A small masked spectrogram model, trained from scratch: encoder activation gelu.
Rows from block 2 of the encoder, named by matrix and row number. Rows with one number belong to one neuron. Each number is 500 + 50 x the weight over its row's rms, rounded and kept within 0 to 999. All counts start at 0. Numbers have three digits each. After the name is the row's rms in percent of the matrix's.
# fc1: MLP up (encoder.blocks.2.mlp.fc1.weight, 1152x384), inputs 0-95
# fc2: MLP down (encoder.blocks.2.mlp.fc2.weight, 384x1152, transposed), outputs 0-95
fc1.247 020:525565505521578475527528495590451599447520515473531420585436422511501469539506453540524366496603527493545549512487479324431490537531497484620579499511506507497534476522482537565560513546470451491490543448467481432550381488478527461444428559506406488402451291528530493518525501475453525487
fc1.248 021:462441464417643553463476503545472484494526498518454470523463495493481652571505514430499493459436479512511478480497606390503511470410430531403460478536515465445450430554450489567462419448470513562512526530444556420529542446508521481500555482554519501604484586556521462463438521444540404501
fc1.249 157:554476551540528549597475444432583516534440475488365512488471506465464473422473472472504608493508621534472448582430443473386449558479556472479487451588366496572509461503536564480505579514522483548588509482438513456477545481493546544481519475431489455518529576509493525528499502575518482492
fc1.250 021:457432475470647510503503417554479461523501472512567488548391532473488624540493540519460566497450546507474510555477532465657496507597476491512491537511492555482465469541508454664542517555531520580501523510564492484547493543588443479467470470476532526547505507458524454466518491556432430557
fc1.251 020:518560583441402503531452485493445515478542514527384605461451448509504432466513529479473493422546446498493574485486527466485544499444550483384465514477501487492523529411544601437473438478529518394512552526538537530404578527492420542520498575498522524431458452488496461434549533429498522568
fc1.252 021:550533530503395481517444513460444452494550507516522495527459518484470520578520466433483496417552507443526531425506494361502462510563442512507468472383580504482460513488452506593505542580515524404457567488463533569539527511512492516540561562490457474540522545475524357437434477387463466530
fc1.253 019:484491441478552498536507504477490416448495473458396504533530516480479469378474498433498418467465416441465524478474355533608494481358473525604500522638415539542459422533597493497506408537543477463503439497459481428519514448484418476428475463514480487468434343534542466453430499493540543538
fc1.254 017:511521463500435496515581479473537557511528485422505563481505461473483345528505482462481461463475495562514533521478420437542498510551514500500495575642373426451471457551406490515524464537468505378489584447420510533520454498474556539487426503513526486510601533523435468431525471540511527508
fc1.255 195:532408430546513491505533556499482432442473524443472463513449473440465531443477524491547494484462476473510570390475482654524497553480569405473480487398459493623455525500495428544487517518486468437460499498577560470559453474531532507548516579538503492553477455468493425466468492398554507494
fc1.256 151:495596624552507507538592535453491510511501435476457504458512494440520457498498499494458539491527663465504476525495508509517448629461484496377354481523416472537585467477546578439437546518581492429556517413477578420510527489537472444556560498537514490522545542590478507524472506477513537509
fc1.257 186:609419556465572434534487348448479575514469459493458533486419458488548509529503436505582498458579499502548394421517481420522494504658490386530460445532469412398485543457477505464563599434550444444497481466439543508528503455608621580532476534391423504527553469457524545595442511417436464476
fc1.258 126:448526487487488469533519548464563486496600516529463505500409422497550493464486461542493594581473491534425480532514576455523511471572505458511502453421473453489483524508494437521450491568550528510466475424500543466531484517469626480567459482514424646530471572464464556576524573559505491490
fc1.259 020:486405581465423580506508526516419517420502576461487538532514469513449641517500543563458542487532497457551552654499469416509495536471461535485486597524569540511475491503568551489583535495518467469504462483481510533380558425484418449540514584479520468538486591524524466423515485403502472529
fc1.260 152:479521445463481518527604490504529538498486535455501443492499455459548482389472463519519572586445494537452560553487624400531494467501480531536501450469412425493475454485422415497421529578560514469500505509494438532554525468481580536558516520512475606504475545458507441525570540535495519421
fc1.261 020:424424459416586445517500442511512470466503474455423593516587481490493588489496534472519536525460468466449459653508392491480506465472593534450490511515569484456532471428483470438436408460513521516504521476485476469556609515509464512580516481484509511526529434532467419437567524443502493495
fc1.262 193:436428510564499540515679479567527523487465441472451552490535485497434522466499477557458509534485502562490373518501475421509495488509460530495485504497505531582578483478523485483561430468497347435498477560494500474379420499505598525399552554530457507503479614476561532534536647532471524516
fc1.263 023:574547586523462547516571594495495621535456487613555582441567517483527517479490506520477611435478397467536516418497480435480551512422474537462481427486476464525437541494533517411496440508490517459505506500511510577573535460478489516432503495506495497546468407499488540591470537499484492551
fc1.264 020:455550507487575508496467428499490458519486539533514531500493476495469503548491530468527519513453523549494464575500586412583445515518476538574526529409491485466486474584452435581527528498495524565492505555537567593603494470510538509473448436546493521478538541449492552546481502520472536481
fc1.265 020:511580521405526552495553564528515697453465499605523611495603459489480494548509522597489452508479487454497473284502494383474498510509520550491529466567484506500477541565485518480563497526454487477512482466437503504513398457441468507554582522439545490501505492476487451512430504463432532500
fc1.266 196:647508536534571470518478431461504533535483408533523569507534520482566491548490471504561505520516513459547422412503467379486530533604495440572434431512480460403537501479511508520656516394577511450486503484440512531587451463542652465566408534332453485534535429489504479583515506455490491526
fc1.267 022:544482494479475491539387491516467533515564477434497549595406555510579588509502489484513348418539565482489506595490410513480443510483441526534514568469479514464507443491438443499496474520532487514491495503517542483596558576519539500508557472505498503590435377567531418497465503411537577538
fc1.268 021:462489479465503426510446534516506542525510533594456567594567512508483644588505542487530624562477473467521464501497423600431537459402517501415555489692547421429527543514467512442497488493504518470510462527522538517559518615415523505481551479449501523574566701596476470519489532452514502517
fc1.269 021:447574520453568447493536545463538546450478551530485571524562498500514413492514489510482495547455501528522466569491345519430496482504574497495512552559510544473562530443397487412501547528481520420505508486494494492502494468436448387525462484477458450563558494463468435468548468558438466506
fc1.270 022:560503470483591523496484473461483576582489502481455460568498518476504566576492541491432563495468513515513473437493455370629474535586512513517468488394521586495424458641524512545585476550481524541499512467419485577545503439539602511477442443569578496603532517465466461529399495488511461540
fc1.271 021:554474548510477600462567579527516534450446567572474493394590527535440495589478532525501595532472382447469539520487612402436521518477441536493459601510524583527448525518459472463609479436469469508515459509503494514435630424528434401526450547510495455530503472457519560489441514510474462537
fc1.273 169:488501515495476479594550470432493591516489439522505484444439523448543410473512377470537405384656512498507513493512522467463561463519481464500542556568415512615521490557485528555543511514540411572518521537484499467452537532573540503484470549424575560422487463578454551506481561436507483451
fc1.274 173:529661366565509545522553623489489565567486533438457507484561572485460467523504470494435469493498514539502567514507470456442488534412505654460495495564501494569547475564492553453484453548477524531490489506556529493422563530481460418527486533533545544497477408475495513460544585520539502433
fc1.275 020:465507496453411487531509464521500384454557528461454442565392485487524573468511549475508398444402522499497539624475474472602439525480482475573519528467570511435458426505562465614446443495537470504505545559511559427595451540516511538542524502477566521467426608525503515461539464544549553501
fc1.276 020:483467517526375458507453601436491460415500556483422593477551515513485655432485544435524529544559486454487575472497460403619500521431495478510409584567448596573452407504421516450504533430553443544504502498446523555451581546464458444509387516505498460504490440497480487431444536488462467470
fc1.277 020:503416468466546474453480450476538345583476490478522409498583567483528372558514515515571584509417570478515502599500482562563541494536501478539425557391566500521510478469444449465526529505562488489504541461454460527550576545523412438648574558487563493579520681400497471559561526626531462510
fc1.278 160:551583391487472463497578510534536477439505480461470585490468510479486502543486560500622574560537450601438515472495443577544563566566440495490500554414547516572485501506472486387533493540480465444487509562528469446467519617480548444493469613497392527544536454512562502468469439509583577513
fc1.279 158:477490466588484518545526516499527508471483478542471472456486554477434437414502536475443539559513500564428543489512471429512448557468564621495491456484509482555465415470492454468448491523614488440488566526523498491513487490617419499525535519499564567528542649532604532486538566522493496465
fc1.280 150:509454464433477432525523572517544463496615492552490489503488570500516451387487463512494464454512497512527428630502491442545564422557508454533432473564423514505583466498507500539496559470502481634464410483476489590429456450507539573532437441465529558395362550479509526431520516560505546497
fc1.281 020:502515447519404540506559505499486524511482510439442555568556591492486533535509528473505517485494486480441521490509404464503550508419434487584465503643505535509540476487549517397473504545502485500504471471474482494458696480463422454567486504530477463547487414469458498442438505477482565552
fc1.282 160:539518459494555484504460523536528448484523536593448474503492580480504472520446410493481416439547517492423513532415482538491419519546515494531433508656424452507426483453541619496474565481538443525570514529470428516502471523553507594456485523540484430422479501460476444418549472419519435451
fc1.283 154:515603470537552462529481530512536484457499589498492449497501508470526497520498476526497350484515503448457553423477432537502400496510493517511519528595527492539389532488535492431509456542488427444482586578549492460532480504502539487396530558576535534365576410538551577522549480523583425436
fc1.284 185:389508414479528472515510489533518493440513550506461436522483460491481557441482527519540455512468538482488487497484524647484498511443478432431527527458475516654402512536435485522441488551458436477484496600542583585448427492534435450454526457587542520516425558463542482475490564495632461464
fc1.285 020:570540555459541530543519572454495727496496522564551532469560472491482527540498541516474510527530488417538561411494459438459523505574489514513553512570510521468486531551486499474543459557475445451514533508484490525505484479425504468563545501434511474583533541473457461478466502458473529502
fc1.286 207:416529510558549461527622488531481485490486497540462542498550523479502494575497512501508518511510395501526501513499421447527517515528435522547522499534467373515509506500540475446490475491551475536504651507484419508499488581543491532363520576450496496502548472442486487539542499477458502404
fc1.287 177:508561428477493408495530469500465566461482499479566459506427477473576485572480434516468462483534460507441480531485432611482507516653477485469473509526522417596464531521480552473512547532577476479518593510431468502359454542565570425486452537514440500472552445475593470469548497405502546499
fc1.288 172:479471451485469465522515585414474526499493527619520480472437433463532523528508482473579475494499467518517475584507422453488597449556497537508495550561512492474576481547483511516480456479500468586512497483478457468387591582537486468471420482510472485505519497404570487509572596504456591495
fc1.289 020:508467512438556541509493473524546481602514525491529499515402471498503453409506517423484512429507466511554526324472408483577563523487547544493534552660516469468444445579598525601529420528486480364541512475460541501515475568474465500521514521483570506576462538451477484526401497461517566538
fc1.290 020:477530587580586485489565461515442570543565522468508456521608441524442477596495456554544520502585598525546575490518485486536534517500425435536493503399401555529493539490492442456619527530522497548501492456533451615511485545450526477540401550464395502414533394562461419529478497474437493507
fc1.291 019:490532488462510392471515551494501583472508486419573565532464588509501453424516501417494462562453416443525513353461391493536516477461515514493516510540436491466490382524488508565447414592498484496523566533462557519535526578464515491430434453502482481460535559536467505486449522508455558480
fc1.292 161:552551512605454455519621494547495520504617504530479508466505527480506507457467484483445530471563487458553539532493523441546528548549535546477440587556442407500581506377540510485501419498546573485483519556459568396481483511528526502523521515540564516511473585460559469374492573465523527465
fc1.293 020:533535451442476415454457517500500548528472504455398519535503576550519504571498513480481437517465473522513448387476436449543477515483495474527490532616552471470493433514582481409448396515529459453529555492446489503546486517419592499505451466493599516474471504466485381552425494391533513532
fc1.294 024:477548495481641524485581509506534459527476514495614448532514471494489407565517495530509569606435493523549464460500487583497518485480475461544483512561444473516521483556414427454504465545441506532523502530501508467532432498518442468548461530525453495534630500441459521526569463601466472471
fc1.295 022:462474458499558436462481411547509557571516513419495525552518484464494459700503468478516697567474500528514485502518456441525462538556528476472534503576537450433558494509440476494504506605462502510515553460487521536551475502500524549534480494517467507574459669527486451547528527534443499502
fc1.296 136:490490461589532414606526512573556463442506525529452537465459606486464425480514536412459451499536495599491480572520438550473524543493507544500576457537474451506525541537547465438524545479486445515500456519507402481494559506573444447367515456456520505458604416516588598485482485547607402503
fc1.297 022:418436421508452524547473566474552604469529481431484524427584542511507414349493558489501445533519501487477456454509435563429489490566576488556501625466557604466567439477507405437473450507487447527514492549488529444599520575517484481501495500499554512463441407450496451448461500357448608501
fc1.298 021:490522535533560428470503468521473516516521459457524490501380567485515564521513474465414386499451474487542533590493471463533440496468431504543509451414468510440454455556542419530507468514454506562464516522533483482656535603515521568482437406543458517533499522514488559559503514523435512496
fc1.299 018:459532490469599537503602481501502640480467514603467522576516512515548565413500490501513557513492564564506478441510375571432562519527468497513520508662533498477581517578498498532510512504444512531500516537485479537506385545420582478582539519488558507440565526458471477511444461429534515481
fc1.300 020:431548479417625460478492538426487604498516565568433562524631496497537458551503474512573560515503501521539483532495469649476499479508524530510511474654630479412555541519522483563526527467535568433507492515432488490557409461506500557569482485517549498556603572579474417473529443453554484496
fc1.301 019:567516577551462489506551568543473482513544449427497505440505492505464542444496448429496518435448413442541576544488602499586579494431521542473493498554443521460442470460514546530478439536472492413524593522439500591410591497521505529428452539492453446612455518545505464420517553477446431557
fc1.302 026:585503498496660537513493500480440451443524547442490531561487463498497493424496520495433517464521521516504525556479500356530503536617507515540491526542540588456494512586485491579491509581473522501480392514482492534512562420459578445528508451511571473549494417480534548494450427355481572523
fc1.303 156:559422434424493558512428511512470615560480520444507438502396573454505485507463485451593407447495606448540450540458476478548475542512505516468471533516438549475499533492551555529474448494468407552485461520574493543525579478480376597553428512525467438503529425460479468455578511378542521456
fc1.304 021:486544536470554534459521525420559557547494498521488415393486515483524343542493525478478564557422485594498398425486450537554473492507584539462474556424510475485463478491568352486494474481508526503526471530592426531498505408541411440654474441587453480599556502431465491501401490587538506534
fc1.305 018:575564537525516491483400507551467497601551511572516513485495496517501523561496513552567486436479402414500563497487584449477486463470467517463466456619444503523453509507520552451510416509502536460495460444491464588498550530479495544410479547448529518514473457465489435510467551423480452589
fc1.306 020:485443505450547493518530525448497537539480461552568529535584515494544363276485423597540669524528600530549513284500565463511546478535531488499484535546513523576551577568505510534505467508502477542526447510522490489405434528478503451496545483515408478504558475487528457504520439492489514478
fc1.307 160:526461484450461492502483576452476450455555513552545418503505476473576517548457473548467473598485454507361535512457453552523446458645551530555436447582505423455492471454468509531450604483641559459489524519460445515477434480486513493520464495567485494457467546466563432478540530484485543540
fc1.308 201:419454590502443503511596440512499534535479561509499455483395475485489480458497511496456593548500507440436398547498455476542610461538519520551460496534508578536602557430563511521424580495516469488506598608580440473508470489594525531437604615514569498445566540361546489586514505427446582592
fc1.310 153:581462460625452450503487542419534482545421490462559435469436458475540534503517505442405519510500487506517493480521426507459453428505574528489477523579538508511541448535635503589557463473522489506511483536488488556378488472488426503411537448496544492491616552418664525430525611504414404455
fc1.311 021:532516544438494544506435540533429372517502572495432497630447500477481635546513521475552515479489447469541485515515592401608505503370436523440449509402497525550447507569493522517508470502505516556504454521480573527580534517491476513501555511489504485548495630562518498537430509526447445506
fc1.312 020:564580486477520510552578507486529502482503539548608509456596485472492421647501477544551527506465403528559496361489428481536512511537540543478516516522522459517545516440418483466514463510444506479547498520500549506580501513449492501544481476476478502521526469450469473598462543469520493569
fc1.313 171:486507596429552518550501459475459555485533488535428491501454461493530477523496346548639494502615530489480451413509524432528508516628479422530497468459507462403451478463455506463543486430556429517480488481460575491504435453579627493556421502372483512503525563461547540484501552422451428516
fc1.314 020:471559534413428503490520583499525506517517465619555530491436515491536531513510521434504577508446509511536451569506463500435519471483496523506520419565569572470517536547475499532508452518507507460509552527509474491564470523533417498507486514462591488552499569472425549411540472520510505543
fc1.315 021:515482506474382537499488607507496420434499513515391503541539524483448669523474550432539560396469405453482491479496507283596512507502562551465468528635495548528484452453447582515485467484508478399520518478403542473512634453497465537503441523472525475564470561565481421442489598449490438531
fc1.316 018:447518485487504463498508473534525479521485494472435476546476538489512387556526476517438407437438506534488538498500463550525539498460464472528506508376455486548485509494490508505520503510504493449516501486544473478682494538488551476541563503505537531416471424385518441558491487512538533539
fc2.247 033:527487538512419495457481486525464541541572510525579530533501543488478481581427518355489484492551508612454478486515534457554496452550421433512486507503584540503446472516430543529482531476444540512473480493396502539502506577580420416545580444508464498500520470506490344516515468496525548506
fc2.248 033:511601485495570504500484517514462480447510490490432529506495563466485460481501527494462468554483467524535554540514482375448512534471588526504405476394510501571412490480522399466458464504391356491517474518494539519514518524501535592418477465501512507551514495474524484492498516479498488460
fc2.249 179:443491472496561485535551495428508505480387409612435436473582552521463507501494479553447457467459562504389459538494382474390546503491517524554477492480546571488457418619534460540533588479494507458584478436475479484456492482615481491405539456478425495505480428570621490556453500533419426485
fc2.250 037:446531462522633545468509549482553518500481508491362497475478510471461501529558479413467576611379479463483502507506503448592478497513469522493542475541521440476382519524416423537579499609632478492548526558578485488527503552559413361515529439480499473590433556507470635501520487568463480526
fc2.251 031:676455507510335463491487522506421483535474481487490524522485503493506549493469492490491459461447493424566547488520587508425481444446508492482455506475448483452485494469477584481496506466397506515447500482378435463516491466447478639456500588534458498483516568515489370522497457483513484701
fc2.252 033:666504500381406483467464497472641472538538447461542526499523510497530526588561567458470458406450518538512544483513531504468480465463495438479447500451503518520609456426528578514491450454363574536468525452440458464491536377497525537536513501520509527395563511509479453550512465503496513487
fc2.253 034:453491589528505493530501471521520510463443518540458509481501517501518560423420473577543439471575535439523458523520494482485501478507516511496488518479532529327605495491472455482364481447464521517459498507446541576522507591595542586490526485502484531526514479469528517486487527547519557495
fc2.254 032:497483476443448477482480511523455518511491500528637480463507544499536448570469429579499468464558520497489356463532495558464497504492419473477443504487453516435552444497594372492512571582336677565503539535446480501499478553494421482525519537501463463534529507478540499520491504526513591502
fc2.255 168:561510433498552559490546586477469543400349475479418635518417482457437540508443539417424544469467416451495500489494455465566462531562512491501492503468483496473447500492500441510491539469435507454530505451587542560494481436556452573548378466476538504547518442422522489467404473471535496560
fc2.256 159:503475467507573367516520465418526504454404505518478598504541467505512524524492398494451510468477469505433528420541554539459569536358530544451599448502651450565524536528432517474513546482571508487547548621464444613631536532503531515475567501461460509500494449392498480384491452540491488546
fc2.257 176:473451480525498411502495490461504516469532505445527555481433558494511578568530500542435424462519468490496483545533576510466464528489522460560551554443510434561526593532470529503565539493517509566486431590490446567583403470489530510501509563523547490569440524505484486515532440483490577553
fc2.258 118:556522572511554555539549462424471473397484429448472462472503468574477478590536598471422526503534600581497484437547569539490433544482465516489446545613473508492536538499541509538485576449446497497529559524475511525530450507572505550503479462497497491497496507534507517512437362514568544534
fc2.259 031:600592446553461497460485525476484504484514506497412517461504490534576552420419485560494614410491501532471508473480556358479530462533420441456478499424457438528407529475500512539622466543550575481482500536487478508422487616531441541475479566482443475585506525531498494488493466442504457409
fc2.260 157:593521484514474583458538530383478408532429469439450556523578423549526470497463520493434484484445533515461509474501558477530485501484444528430440602492523537452473552427543422420428496467439483481494468473488475538542473428361441548523448474482515522512564578451495529534523492482563525532
fc2.261 035:615529561487590506560523517513447436472466442515360514534480536517567530478459475517518416375466479445525523515502448452472492562506552525468454494527448513402478497498571488469565545541534383487498497511534513527500491460356555500478480506489488502545439489460512479505471547515524497507
fc2.262 215:488564521569515500562581492489500474446499463499536490499478486460396441533503522461514412519484473508496418414488451513565459513492476487509549485479548536574459491545525567523444462562427465541532508469493488437466540524490588491370581566523475487445510515496533467409571559445418446504
fc2.263 034:501495652484567509510486500449497451486422526500442495491524449509458552533599456544518537418442466458555449513514565442540447422468534534488529506517426516504512509463428499480630522328509368506479517472391487494488514491565530583501509423533549560422527512473514522496475448600476470506
fc2.264 029:520520479477630544469470501507413556496550514485508506496523517453480465598474430383487516488452521535509457514500504463514499477477475488507457515446572496387503578428483396518501519579464469476557506447439496487575497595576491378539570470500533469568469469472443504486498544559478526464
fc2.265 033:418548556495498482477526495472486494497590536475553488442484466517461485541534545514487622687524474398499493510505477475522493488509483508507515509520511461380419529486456464511467532387525452532459522485493494490529481605583440525499507432507508503579468514503524531539497486515502515561
fc2.266 183:476493521524566484481493450520470429466494542402503512511422532539500539482490476528382474450486476510458461588503471490467532478456573430472521586485522433496528612571479482574540568496538509597445542456517398510625504525492501483534553496500580478577462519479582464553522460499526538588
fc2.267 029:580518403522479460530483451513461463521558427550453527507496478502592549348474469476454399431516482443548482461511542314542497501454441494496484494522466575426473478583502530476537506527505403517487523517549497492503492451398605494494438588491458519633478458505504475545493474538540572467
fc2.268 033:447507675546542468519517523511472430501435489508444485536476519525578479589455451670591433392425479420538621522499449427437497450513489555435461498538516493451376499446574513468458571387455530484560484507498483566479491500510576580476527508527480515482482526477493516529470531533519525410
fc2.269 032:543598492427522487472501511515505497534489486485430472468517535513559457504467507534510501650544506534425554510497422494478504571545441503509522511560463470369452515571589539523502589573521653471472508480458501573434486530549408511507496388479508454578466546480508512515456513565504496371
fc2.270 032:492476501540549536487531470461482485472502495508517470456472510520477531497498556375460561531541522565520476511509579534557432438465512463514510506546536493460554487455434453531464506533586528513519545419544465446543515513536469370573516492468471491559458479484484448522524506429495534599
fc2.271 034:362535473444425525454488495452524509456458550518580499476502466492429505487632522531488538609322506499533503457515544423476501363562550487533542493424472477560462594481450431499469508616511511478529520511523540455506493521590361552492529481487521539536464568512529499495505478481484373478
fc2.273 166:490511513439579490465483471474536472519435418547518564564618514467459518395528510480606477556512546442470546555455525575437515485553540530381568428484605415486552553492435529558466478553537526444503471513536476516497482455445484545540589534501462465525663435577572528514605426455620526507
fc2.274 152:470515527506515405471525633471491506425495497583491434514482450526470478493532463549610428535499483540517492459485535488427473524483446507574525562522467499535472455576442545451547466492493471477531379541448479537585408522540553422529458500550532450463527476346466517459475376560472476457
fc2.275 029:468416626476408515499528548537535506516572441502482497540491458487539505589375437475463445395523502435522513505494585679445520381510421470479467525508586545511624484491403431493441459427474725494468528468483454623590475524513348553535541506524490463397622470494438450455479456415504549547
fc2.276 031:656516530627400509459518484505595543477393508518558496485508500502608498463420415586482629517442532415456459531504520426419528443511468552445561510481514501521440466547522506509539488499507509479501492590407515436394443600536532613452518541473514507536475482454549362495500502555509460442
fc2.277 031:509539531448490508483541504453556538549564475498446495508487496507463407443409557488426522447528499523460435518499451541490464550505504464533519503593450488517523474557650435502509511575527440436455475600574529543567478519433515558491498428446499471488480558468490458499492510444513449484
fc2.278 136:543444407469508480552512579642496550441555557501520515509446620498484527544514488508540510488528532528430596588499484531426646531521440560577534455429578474574526505573552523558547541519516512548542470520469521386484549507453536440540490538473409474466609531534517485580461425486483488513
fc2.279 149:454517415508447603522566644500476540542490533540520518500516423465427495482510557531610486581423549425510560538498605517570527474490511621522453418435545593500450526408439494501483493531481498385543486513564394619571569450422487519514503547592559453546509503614479466420514488433468581507
fc2.280 160:539547566497528424552479437506531515418511545429518550524468434509505501525544566515536503547516411482506579503479569560424423542500560550465566549520620463551514596524442581535523533651508531414566560554501466501500476466562516457400478557501533494504656492503493527432481511520497512530
fc2.281 033:614450599591468493507489526505605535485452466505508469478480410530504529410493503606533568580476494507514479494513520560461445524486482510532530515453519507624567518545499535514576510565431454517498537499539494476514480455510551613469479496497494507440491517467544554525496487585476453585
fc2.282 161:522527433559465549436547512537481538582472458502519464434482467526547468471502532502548587504574583524497406466547424464487491481487456454438537533511474482491485493430478501549542513530530523493517489501458454411531469589515539526425377556432539554531492479514477483514485511501625501451
fc2.283 150:531516404465545487469436536423541541615445537467532542534514494518531508556549447511560462545544557552445515481487523521448519527459484522461533477526634490547511558545569561429505517502499504478464615542542442467530541529478538461416442503471499549441535419525479534487517474562513508515
fc2.284 178:533564552501527415499577525547482446324446551436454431527430400514431431476469531506453460513495583481542422583499408429435493513515504423498537551529481548501441513516511505521455548462450434487502539521497405517540546476554471469460510519509659532507553585534575477476500489463432467534
fc2.285 031:409553567408441475463495493532502448513534513478439464454487500542483501562553556548533573568501517373495482492497472559485473505562396506483525522505571424381402502505417481517457562437507548514471512519506478566455444523559332577492518476508510513522470525474486625554507509520495503542
fc2.286 196:461474587535492454520538594522474471398482491483487510455577404492479523555499548526458502425510506510578502567536420441518555511568591492539495469490380431518491502423531488541498463484539498538475584494426476395473454528483512502437605521493492506536568517513432501597499435455537516411
fc2.287 145:507520429504511549410413481513473472614543511527480468479452473483569432509481366558468488471467451490571456530518521496534528471527488425519451546555502478446485422445463488557509517478496479550499618545441503562449435505515477468472439451490547541487479622571558465472463554509373554529
fc2.288 141:560555451503607485488514549499504553477466562546470604537479445514492483497484575389468556566550567487516564459473585488464541487557558484505472505537468500480468499530453496612425454628529475439486468454482496513486561469518514509560379545511507460538564389451556507596366497432505460544
fc2.289 036:447418520530483506543481483525484513502537508536598514483493439502561526540503480512467532476516526482503469520503567631534486445496461471478417513548593514435590458512443437460268502415442554545483526539489484487555513499582432657533539463500486491450497509488506559499504497529520574611
fc2.290 033:609496598494607521487466518489481534512457455497532461503491543531593510573465544447483569401510544578412446477502545499524502578468458466460506507471413512512315445520507528508541507519540528537549496558481452409447489593467480443459559534450473475499494504504496485530490525434512519495
fc2.291 031:567553655448443487482552455515547480535514559498588494499483535483528541617527531477542487464603469530505411521505449588411477537463459480467448488473584494414477487527476436494432516390508663510522522409513482606495469451527415580534542615506502500528548478489475597523472537371535603563
fc2.292 158:466529522451443391524538539416540521523536427518471535501383448514510469486529504452553526527499372534548586490495577507405555467549518526439505478537565477494522469581481505438504500558555470386523410477496540498418501482491477463524587489488519483512531539499518541473426596536481547561
fc2.293 031:515443536555424508503560494514462482545568461522476483480483385511565504517438513400497384570495475553463447550508564457481462575498493486471510541579538509459495542571559554464438551464457547539474520425472494541540448509507472609536496474525520475505452525474487493525499503532517468639
fc2.294 035:565586445477562515458501514496568515517486544505495479474495565503463381539574591374455519503596523607451410508515503552501468613523479483501494504415566462535423509477549544511322543540402598508487484558485489536469474516521460417505573576456478501537495545497492499535487537488497456455
fc2.295 033:513526500473620523475496558493422504474486455478550469492457488535516463576428515502510533410509484442451390495507513586464463520499507500506466521657516489469508503462546462493571542631429487540493479440518455479496521593426569488551501490503518476539432524482467276561496541445482592614
fc2.296 154:529482479501504526551488465550543509466458550479482588512525542503476508580511560490484516539502467467530443593487478557564533476441505509454535431513445515495568550539580535515469390510455518552553492469550493505474463533513523548416486446481548478461449459543421505422474503541612441472
fc2.297 033:420482493561473516532530468560509494519449501534553494502493462455526460458518502440475409579573487419507413498501470481502467496508486487504537488562442483585512481486561545511347429550480489493456514532550499522493500422387485477542505520475517476445486480520508618491522533504540500583
fc2.298 030:411535534449612509484507525496501463510472522488509486502537599467499429584524437436513487562550506462514464496500449505466515536453580493509446499534505506475499461479510459543459405422439388525518526397494480493567580584497569446528539474509538500520575457512466520487500505501505573499
fc2.299 029:395400635557594487514484514510501538469498510515590479509467431498491504609483535503576420620566506499515682510504417562506489434549518529506534523567522485536536487459450359517527598584590665488540491519501528526467508475496357561540516506543454493431447478535519569496521551591519486504
fc2.300 034:536557590503585491476542555490362467485457530508419458533482473501553557576401440531531398503527492414509469522513471406478493397497466515428450519571457468235465473523391414468582565553536539537538475521447510573511496504512511521450526386480529483599444491465506482523488526474546577490
fc2.301 030:548493539455457521505508520488545452492449558459457503451518516493500498516466525507506532474374505600435534501492445436477503516497470470435437492433446510624434463533394509480462526532432430532597518412516491455490491418612554505546489371474517482589523467509508394500505483318489525389
fc2.302 030:476447479422498479524478482496566489540505494528637535464499559476489492411490528477460480641545537452491581544516500501497473532541478485535438486462621534550457515468614542529428577446522461527435520548501534404532488532555482569521532556494450509473541499466507525512529519416528634472
fc2.303 148:523495490468541553502330531559523514493477431507515466508485509491543518517499490427462492536513546477596514402495485488479500504585579551427486431502447556515532392538475504512462509533486520521461463524569407539466576522517473534493400526541512494488476440512536528638558448485567489557
fc2.304 031:560521499416614569488501481523585493503446522500368490469534490500438478463593512377474590619496468454514543545484502547591516497473538519553493476547524493485464443508453524489404479513369422505432506399467552470588526510610493522514529475495560482533489494484459623499524506526475411525
fc2.305 028:577450574490422502487520543429522460506529536488443490495478474529505555548491519521504531410448458495514505511509496482525451444475454475432467497491441527442523519526450564477521479377500441530570570407457459509621486423524576552531496408515539501475487521482480461542474467454507484527
fc2.306 036:512537447560561522454509445514574509503483547495679514456499510486471431530588494388460542551562512480450474518508464426551490531476496486494571479490464462544474479570467545526445492531570654487449486579514531439445484509500417495521523610468471541511554516517553552483515543471495506434
fc2.307 139:502540421425440462442498641503555551534474447550420469471434470483545421441466397517517580491485361497444506518513450485463561466397465444530541527564523487408483545473421456459431568512508538479537478507442538491484576499467425426622503464472554505465431479476482527497492565482510603446
fc2.308 243:406497578495492552507387536565438501513512544406446441529475588470484451522469494539484524467442493442413369504475395484590548499527543446562525506509488452505486580493536456631537535538489419541477653520465530359597603505551462502357474440544492455488520584473521508534607519508503469471
fc2.310 152:568484458558414582542527578462483550446459502485511446465541412479504522481467531410458513510427479438480471469512509502470466487513534590484546456443534459533460421593633481647487467511455476594554458478530523541379464430419473542387574511482550482508572478496569500504475534483537346456
fc2.311 030:438492530462406445473486513507486501505558437463505512501483482501508460481550498458438593499556545583465480539503590488406486434437586487540487522448563507538511507412402633504474447507442519507501521526556464495504454602468514618451488657521488515518507487497487348510490510553478543514
fc2.312 035:511512537453516510535471487517537515489421485531562542488501473505561531528593474490503492622541510477523400487507510451474482435505463476499458515477518499445546495450624387481442519518438473530494504508483487441477513469473544536529557544522535551488461527490513647544509490608495488545
fc2.313 187:495468490564468482482534478483506560527543543513572391516430541528512608542545520500475450500531486512481426480518581539469492550467438468485490611433525474577541514512477571558578483463476580477489421544501410522533431529464556499515480585521553499573439452451510516529516452534536584519
fc2.314 033:474461586541516486505489554512565504500446507526449473514514436481500512561494511555505507646570513546581544530483504542440502488532448521468525521392497434471563511448449511500513510416466525461449474528473474586500491482472528648510506542500516455447532544510479601493480517572496514455
fc2.315 033:552511495513410496508497495534596514457458492515422512470493464516543525480462505565463546442488484441540509519515529422368481402535486515486477505482525473415591465517578453480511539537526475508511504541498506460493476490512594632502497403519520479511476524461503402511505473575495498569
fc2.316 026:454474657510469485498480570507505556504474411507394512547495433486484395505532485534467365480547524533489404481516516584483481582521521495566522533557502504517561494496483587528531507605320494491507479469385504547577544626567492554501478427526488503397581538512519435481509434514487426595